{"model": "image classifier", "crop_scale_min": 1, "activation": "silu", "residual_init": "zero_last", "adamw_lr_other_params": 0.00082, "steps": 14300, "batch_size": 128, "lr_schedule": "cosine_restarts", "final_lr_fraction": 0.05, "adamw_weight_decay_other_params": 0}
Rows from block 15 of a small image classifier, named by matrix and row number. Rows with one number belong to one channel. Each number is 128 + 24 x the weight over its row's rms, rounded and kept within 0 to 255. All counts start at 0. Numbers have three digits each.
After each channel's rows are labels from the 100 images, of 14976, where the channel reaches its highest value: "strongest on" is what is common among them. Only what is clearly more common there than usual is listed. The data: procedural textures in two colours, tilted and lit.
# convs1: grouped (16 groups) 3x3 conv (model.blocks.15.convs.1.weight, 256x16x3x3, each kernel summed), inputs within the group 0-15
# convs2: expand pointwise conv (model.blocks.15.convs.2.weight, 256x256x1x1, transposed), outputs 0-63

convs1.41:093086127116150121129094142095155132129133145083
convs2.41:122126190122153134090121109090128118077135141071110117137137152070110153111126128138126177130111149124104114125114160141136130146136174109118130141152112138061126147159129131141106085140128094
strongest on: marbled; furry

convs1.94:095089131111098105079119097136100152131122135130
convs2.94:082115081125142152121151116127142151201143144085141176107097138166200104115122125148111101121131152124119114119135112141102120139093084127178141125100109107112143151073112111141103113128095134
strongest on: speckled

convs1.108:173120134141134125177152110149154099104128156111
convs2.108:149136127101122110170073133094132143164145137121148115094115123140099105148150128126145090161098105107068124136142137148115126133149153114137153138104130129129149143151137145110130130135134124
strongest on: crosshatched; labyrinth

convs1.218:095125093084102137084126096116111123108130111121
convs2.218:155144111091142154155111138120114086136137085132135156147120166119107132112135117114128159115123123130163117113168167110149077089129136146179156136097151122153156111096136127148128144154122117
strongest on: checkered

convs1.161:122146125137124155100089138090107158144162103099
convs2.161:023102130125100113117129068132162132160128135131106120096112103152125107130099132109144158138153141140144075097157132119162156151158137105135144102110125134117118017097108115111128149111164159
strongest on: rings; coarse scale

convs1.159:142092122117147086131090103160113160108146113116
convs2.159:128127111102138155137146105141115124112116173127209123120143082122112122159105101112143156116118151146134081137130124113117118087126121119086097153070114152135095194200091099117114119144136114
strongest on: speckled

convs1.199:109085095088121126115088102111142118147146106136
convs2.199:092146121159136103167139110151086171128128137179138152140089150188124103091124096132140147082112105142138203110115093118111121163108114154113128115141148067131149132038106143131141107134088104
strongest on: scaly

convs1.141:180172151114124127165128120123113101121129163144
convs2.141:133111113127115116151135094089144137063114141112118152137170134143118107157049147114147156135127116135157148148136122156133109105126069098142128082153143153110115089146138135174120147112088163
strongest on: mosaic

convs1.49:144088079152145136119154100144147099152123138109
convs2.49:175144107120119157114143083124152127108111114124133129157130125119158111118093144135121094122182121106076112161148120108133141127120109122120111118143150109129061103086112193134169144121129107
strongest on: woven; coarse scale

convs1.208:097131092109093116102117076121109129114143126099
convs2.208:129138101082161120175095145120125091159114077141096125160106181113093084147122157082145136155139129156186091107167122143129105128138144110161106162130140129102150110107092121119099168150095125
strongest on: cloudy

convs1.248:117142118130133130133106056093113116135099107113
convs2.248:123093150135145130109152095121144103148125129162155115165160127153162109102143118127111155139147124154124120134127122120167156154151134147164139104125171187117131139127133108113135107131132131
strongest on: seen at a slant; wood

convs1.47:114110182131100132113107172111107124129132164108
convs2.47:114119114107125133090124145147149147172103112115146134106142137143112156134136153115133119135118138111139145068152111138114131129100125102123113116098123135128120157151153113175152117141144137
strongest on: bubbly; camouflage

convs1.13:145176174099139141126161134149113108119113099125
convs2.13:146134174148093134141119118173124109175136119179126139134137144119127139129134118120156147134140153133157147119132133141158109115138119168152124136091141111130155105173176104093123124096110128
strongest on: fine scale; rays; crosshatched

convs1.134:127144181131106116152136162121106125100106133172
convs2.134:129155147114092123141120087129135150160154112090140138117128138081131114124135133148130124137107125120137162146144108138139173118114127109136113090109133132073104110152123096147160118102121141
strongest on: mosaic

convs1.29:092102111152087178123132133131092134137108121144
convs2.29:160120146103089111110129129095142127153134138154105162031119112127195125124119140156119161144117086136102150058144156105135132122142126114135125133120110152140125126137132126180212111136100106
strongest on: cracked

convs1.89:151125086146160150120126110104128108106083138095
convs2.89:165115124120130110103117137147137104179147123136148157108084152202110123135156154077158171106109143155125144089093081129114136153105124164170098133118111115132123129097138167132104162130121099
strongest on: marbled; coarse scale

convs1.116:118109129152102119110082107106118110122178113099
convs2.116:117171105073161166107138151133161129162143106108135141120109125115131093050147088163145138118166134122135128103177116153124121158140139125161136133118134106162152134147133114123117119140110116
strongest on: checkered

convs1.174:083137104096155091122128113145115131091101147143
convs2.174:100137149075121141071145135141126131160118127112108108146108165120127133077120160158191137096157164151072117162142160143149143182120127130098114129121138144120116118094141122124106156110130075
strongest on: spiral

convs1.169:099104110112125138142192125138105137149112157105
convs2.169:129113130115146088143132136100102118162126142122102021114141140147126090133128153092139109096126070126090057042130184125051122125083133114106135132135148119162114143073122139145134107117122140
strongest on: rays

convs1.201:124126117162112081102181132101161126131130123117
convs2.201:149132117132149123139137111103131107118114065119128102152111062168142146091084133078171128129088158147140068145162148114155095132140117113121147154128124134155119146122145141110116120170152094
strongest on: cloudy

convs1.101:158109107171105129157096102160129112122127102102
convs2.101:120146109100109141133128138141185107150158136105176123108104122162149108159100158079157093133168165114127138163107118124176147135145149119142162157135136131151135147200118135120137116114129147
strongest on: labyrinth; grid

convs1.18:150129092142074142143135082132098153114127126134
convs2.18:130101154130135107123118127122103134156124100106065179125140144101185114142102168121167165162102064142126099115161134130161140097097126122102144151127114161139125100118116151135188128113085147
strongest on: cracked

convs1.235:124121076070137143116121140116158139112144131155
convs2.235:179123138120111161131136143144118161120122108154137121134153148109122109137142111135088099112156140152118125121154121116140127116112155033163114114179159167144154153154119123162115142123168117
strongest on: rays

convs1.184:087100147131099088142129119136121097153140170132
convs2.184:087127121126163147141143094142119155121112113138152128178102106123130188131178148121147109167130115172152177134154116156152129114107147141146144181120140127140121134074135107071141133150130072
strongest on: rings; coarse scale

convs1.11:174120121155163145129097128138156127104161131093
convs2.11:158140124112177118114162172086108126087087169104088139169157129132107101128128141091121155148101132076154079150093104151083101140137136123172062146138130113130132154093099106185124145114159139
strongest on: spiral; coarse scale

convs1.76:086102104104113097118113140153122133078139117153
convs2.76:126119084114124105117125119137125110124087106119138125082105182116116116141156122128117124164112112127163116090155140104108143109134114170125127169178116115141104110149130138098108131124151125
strongest on: wood

convs1.203:108097109157114107137150125086154121129136086095
convs2.203:112122133104141116147120141117085139116056083141114117176117124118124134139102126162065092131151142167145151121119132127128091087136103113105143136090074117185116146119124139129117136120142098
strongest on: cloudy

convs1.138:129100143113153104129113161111084154105097116159
convs2.138:110122147136155144125072130163118154103120135122093095145082135139111104123157105138137134096108155133103127164115111102124156154116108110117121125103119108175133133120141163159130123136150140
strongest on: zigzag; fine scale; seen at a slant

convs1.233:145119107113149125160140090137129105190131111149
convs2.233:107193125119161123114106146112161116072156094119119121116157074145111127073109115091096112117122113122121143156146129108130100128118076174111159144078110137149133126115140129126110132115122131
strongest on: studded

convs1.86:117172110153098103144147145114141127097111095094
convs2.86:116151130180173124149144129154128112120162113117112136116118161130108143117104103103132136159123131130111160122132123117164085125158106111136128194118133095101119135092121117125136154154100108
strongest on: wavy; crosshatched

convs1.122:077123123096145154164124134102108123156128105099
convs2.122:121116184123098114128130093083095134123122062119156139092106165061093092102135131130174111071081145126128170112117127157137164153127147137146162105137133094119131163118161112128140099139117131
strongest on: veined

convs1.153:086126126122137109101109118132100153112145076095
convs2.153:154139124112126141099110150138112172110148106159168179179149132091089120118122163137116099094121174126134147070130088139166129123133103076153162145164127177142112124108071126128113104114160096
strongest on: rays

convs1.68:102090116116115088159165129143106132125085115131
convs2.68:125096074123078136130151094138097104186117135162120131140102160104098133133159108157141121159131110130141150129116111170167113137112110151098124095151139142137142146096113127123129156167142079
strongest on: camouflage; wood

convs1.9:100065098142096127115108130113131141106157126128
convs2.9:104113115142158081128099110155139181137116139139109105171150162090165137114148127120100125120133156102115106098143142108151086162118116152142105153097114150122146082125133118139114170134081105
strongest on: woven; coarse scale

convs1.230:111138178090133118137124182108102138132143108133
convs2.230:158160126156116122119090129109175133127088074139088123114101149166130140110074139155144139130175103088128136129123129131096139149117143151142135141134112139140153115119165170102138114110147135
strongest on: camouflage

convs1.61:118088123123125177137176139129128153146145163138
convs2.61:159110130128125139180161109148191149159120141140124091147136136141142128119134144133141116129126127058116098166171116101142104125141113110164144090129139143136146120130128098113123092122102141
strongest on: woven; coarse scale

convs1.245:120096106136098115120105140173127115150180128110
convs2.245:157132128153110127135104123143152101134148142112095095124081164171131110131122113150109151120143133094103145153134132123096090109150118157138086130086141124135139148125143136139132148176152129
strongest on: woven

convs1.191:115096163122160141122140106127107079165122104122
convs2.191:056126146157147117141132017128152119081120113128139118128125077114126103133104169131165146121133121144102122138138134121150156129107110093129142106114128125113110050134120140113131148121172168
strongest on: rings; coarse scale

convs1.162:151132116138167126144094105161158099121105134167
convs2.162:135148145156112134144133202093125124137108129127134125083128123124125117105096114097104109177145178075114177146130111131116100122122115111111094161130128126152178168123155131200151113109142194
strongest on: spiral; coarse scale

convs1.175:094138064108158106133099125130132122128096134139
convs2.175:054152137127141131106139138105145102146113139123114126111104172150147156096144128162154171173141116155134155137159128141147180110121212168137145114135155124154126101123146125128088127112156125
strongest on: rings

convs1.130:119111151128170128130115170128110168109113118173
convs2.130:102087119126121131131110134135117102083147147135131123114098143115137102120123158123159118136122138142108129078119153107146152131098103159143131112156100130135113143097137108116141123130123150
strongest on: zigzag; seen at a slant; fine scale

convs1.35:138100098120126175113151097110182128130126130115
convs2.35:125112120127170145144120113080145120134128134139132145118138115118127159175129124056156111142130128094113109144154124094176124106120130154163133103100136147158137167103114091119136084149098145
strongest on: diamond

convs1.72:162095097119129093156143096113108150116123116094
convs2.72:112166137129124109145097145145088084154142153168112166120127148158117122080096092117144129110124124164144134097159115141114126121154097133154141125122147122122132127130115166145118162138162123
strongest on: wood; marbled; scaly

convs1.157:118146146151103117133114124099156085144094167153
convs2.157:149098105126101133090130185135130123116178122129153086115108114109198092109147165147157112113083128100144127143123145102098116138107099120162133115118132124142142130127110148125097105123095109
strongest on: seen at a slant; brick

convs1.186:130105100114134144120095100105178088115111115117
convs2.186:130103134112149132081075138156118081147099116094137133117125136098121104181104131072121122126170129105167111135102114116124162152158158101147119205130112120143148118166125109117131133149160109
strongest on: veined; coarse scale

convs1.14:126119099123138136098089127103095119105176144101
convs2.14:117145081131123159218107153104156137140092168036123160071136115144122134153126125100079118128139156096134116140144163150147117139140120153103102117154116161123108139126129126122131123113158169
strongest on: spiral

convs1.237:104127096080113112107139150133143141081151119151
convs2.237:167157147140144122138115072147117168134094160118143115143121110159106114108127131141119078093103144140141124122092112121111150070100112115097100165182146138090101118148148142142134094132166126
strongest on: coarse scale; spotted

convs1.70:120117116157166101109128135142100134186108126104
convs2.70:138115158092099107135139115112158090157157089214122101127129147149127120156104113192119120144120120155095114135099126116141151117107088106169121121155148115126127127046120104148134101119108130
strongest on: seen at a slant

convs1.154:127090128095142091119112109146097153106165103121
convs2.154:101096128106082127152123132122159137106122145106132167128151161145118143157141137105069135099094143140100128171132162117108112151118155101117117127114124159130085127046108117111140106128138119
strongest on: speckled

convs1.65:137102106128098088143127164123117095158111089132
convs2.65:107101102110094116146112133144130116149178116148121115159134170139117117102158107121109109115139129129138139123139108179124154130136116174145122124166155109175140091166136164123119097133115086
strongest on: wood; camouflage

convs1.250:141166113126105136113125163112165136157152175125
convs2.250:121087149128109145172164105119134142135151061122119137111112155160109136148139120129153112152097095134145084137126125139123062092115095121085149118147141121127127145117106134129158127221146132
strongest on: veined

convs1.151:149098147110091169153156126084128114111140130138
convs2.151:109093149127127149109126114073138133147140128142094128124119140177103143155121105120093135190125123138084176181151117158150148120130141136124133128136125142154154123115151147152140164128160172
strongest on: spotted; coarse scale

convs1.166:160115190139106122123105132122128129095168116117
convs2.166:084094119135169131155118114142128140145117151133128142146125097080145130186098132107112116110146122129139118132120098122124144136134083122114122146114132209142195127103141139138120173132140119
strongest on: studded; seen at a slant

convs1.177:134129099106147135119096108114187128099108103107
convs2.177:094114152140151106128148138178099137143135113099153140106117122166138142133155188156103091119120134118169124155082137101123114158105166131094119107117116109131122126131114131141134131111098126
strongest on: veined; coarse scale

convs1.63:121086116143123177139177158136137125129148151118
convs2.63:136134124120106110111215156133159111141108122126145107140146155143113157125130116105145084103143129067105114169150103082132147151137136140131119140107117106139130114149110100143178090124161126
strongest on: woven; coarse scale

convs1.255:162079152117125101121102116093099141149130141151
convs2.255:099106109122123147141132140135135136089120136166149114158123131143088129122123114160113123142133138136139125122103090135122101159171094121119110072103121103100113145093118144111127122113128130
strongest on: seen at a slant; fine scale; wood

convs1.180:140159141112138135088124151127137171099138082107
convs2.180:131140122095129138112117105128125091151141076148114144118114163117093152104135166151167100094113113171114102117139133123111098162125127145097131084106134125123115135166081141071096123128114144
strongest on: veined

convs1.163:127102113138132136104102134062115164141125108107
convs2.163:060149136083112152093127044114109135162167158125111139121121135168091106115140123131148112118145113146092120115132138140147107124149157161111138087108143144109144055137115106107112131155164097
strongest on: rings; coarse scale

convs1.155:156121115128097143110141169128110143097166102092
convs2.155:119134144116162128116108161090120135097141113123121135107138148116143122096116123127075133090135121150067155130130129125173092070131084102120134113113131110113092112109120144090167144102159127
strongest on: spotted; cracked

convs1.158:137145101123122174097171163112126100127142103122
convs2.158:112116144119120158125155121084125111142134125146116091126127121168114147123118109100084097172140157136113154123136120157138149129108120128113140085156118118114134106098162136140120165117200135
strongest on: spotted; coarse scale

convs1.152:136105124091105199128162121128130119128130109123
convs2.152:129122134124118139109129121096141121140159104117110122141115149140128155125137120119090094141157140144137092145134105117149191138146121132130105104097138111129133156113206085119120142162111120
strongest on: spotted; coarse scale

convs1.99:125168121068129131108094137109151145106133150143
convs2.99:135128106133144133166118123147108164128128105125132143127120141137121178087130151188126109109123152158077086144148166117121092097129149103150139098150128141138150117126188144107118128105153144
strongest on: crosshatched

convs1.194:131113096075102112097095140128131140140161153121
convs2.194:136155128097133123090109093109131098137114143095169135135166192136100109150144133098152104115092095141120159126143123112135140145090129167134135135114124095156127139156127136107104071097138117
strongest on: woven; seen at a slant

convs1.128:155100101129128123104134110112104127089094170100
convs2.128:145150115132176117134178136123117110180113083179144104089124162116138121108131158096133106136074123130096137154158137143140081098157129133138135126106124122155134139088145130117145076117131106
strongest on: seen at a slant; cloudy; mosaic

convs1.20:155096099107157094102118140120169099114111115137
convs2.20:123108103119139162152137151128125137116131126120113113111114095082104100086098126148142094108128144130157135151114138094151126153114133154109117125106150181095130142122109120115127061140099108
strongest on: studded; seen at a slant

convs1.246:076115105145132159127155129126136103092150100104
convs2.246:105130131106120138139162125138149173130124153156147150105144123154140108157109108146111113124164141094166113123128111118135100116141138102142144123138140170123136116137155146117124129089138099
strongest on: coarse scale

convs1.59:107126141120086146147147152104126140115157140185
convs2.59:119101130112099131147144124153134124112091109107157105143088115134098121110129145143115118143144116070129140149145120137135125125125132142124137145143125096143126118129095098137217106107122127
strongest on: woven; coarse scale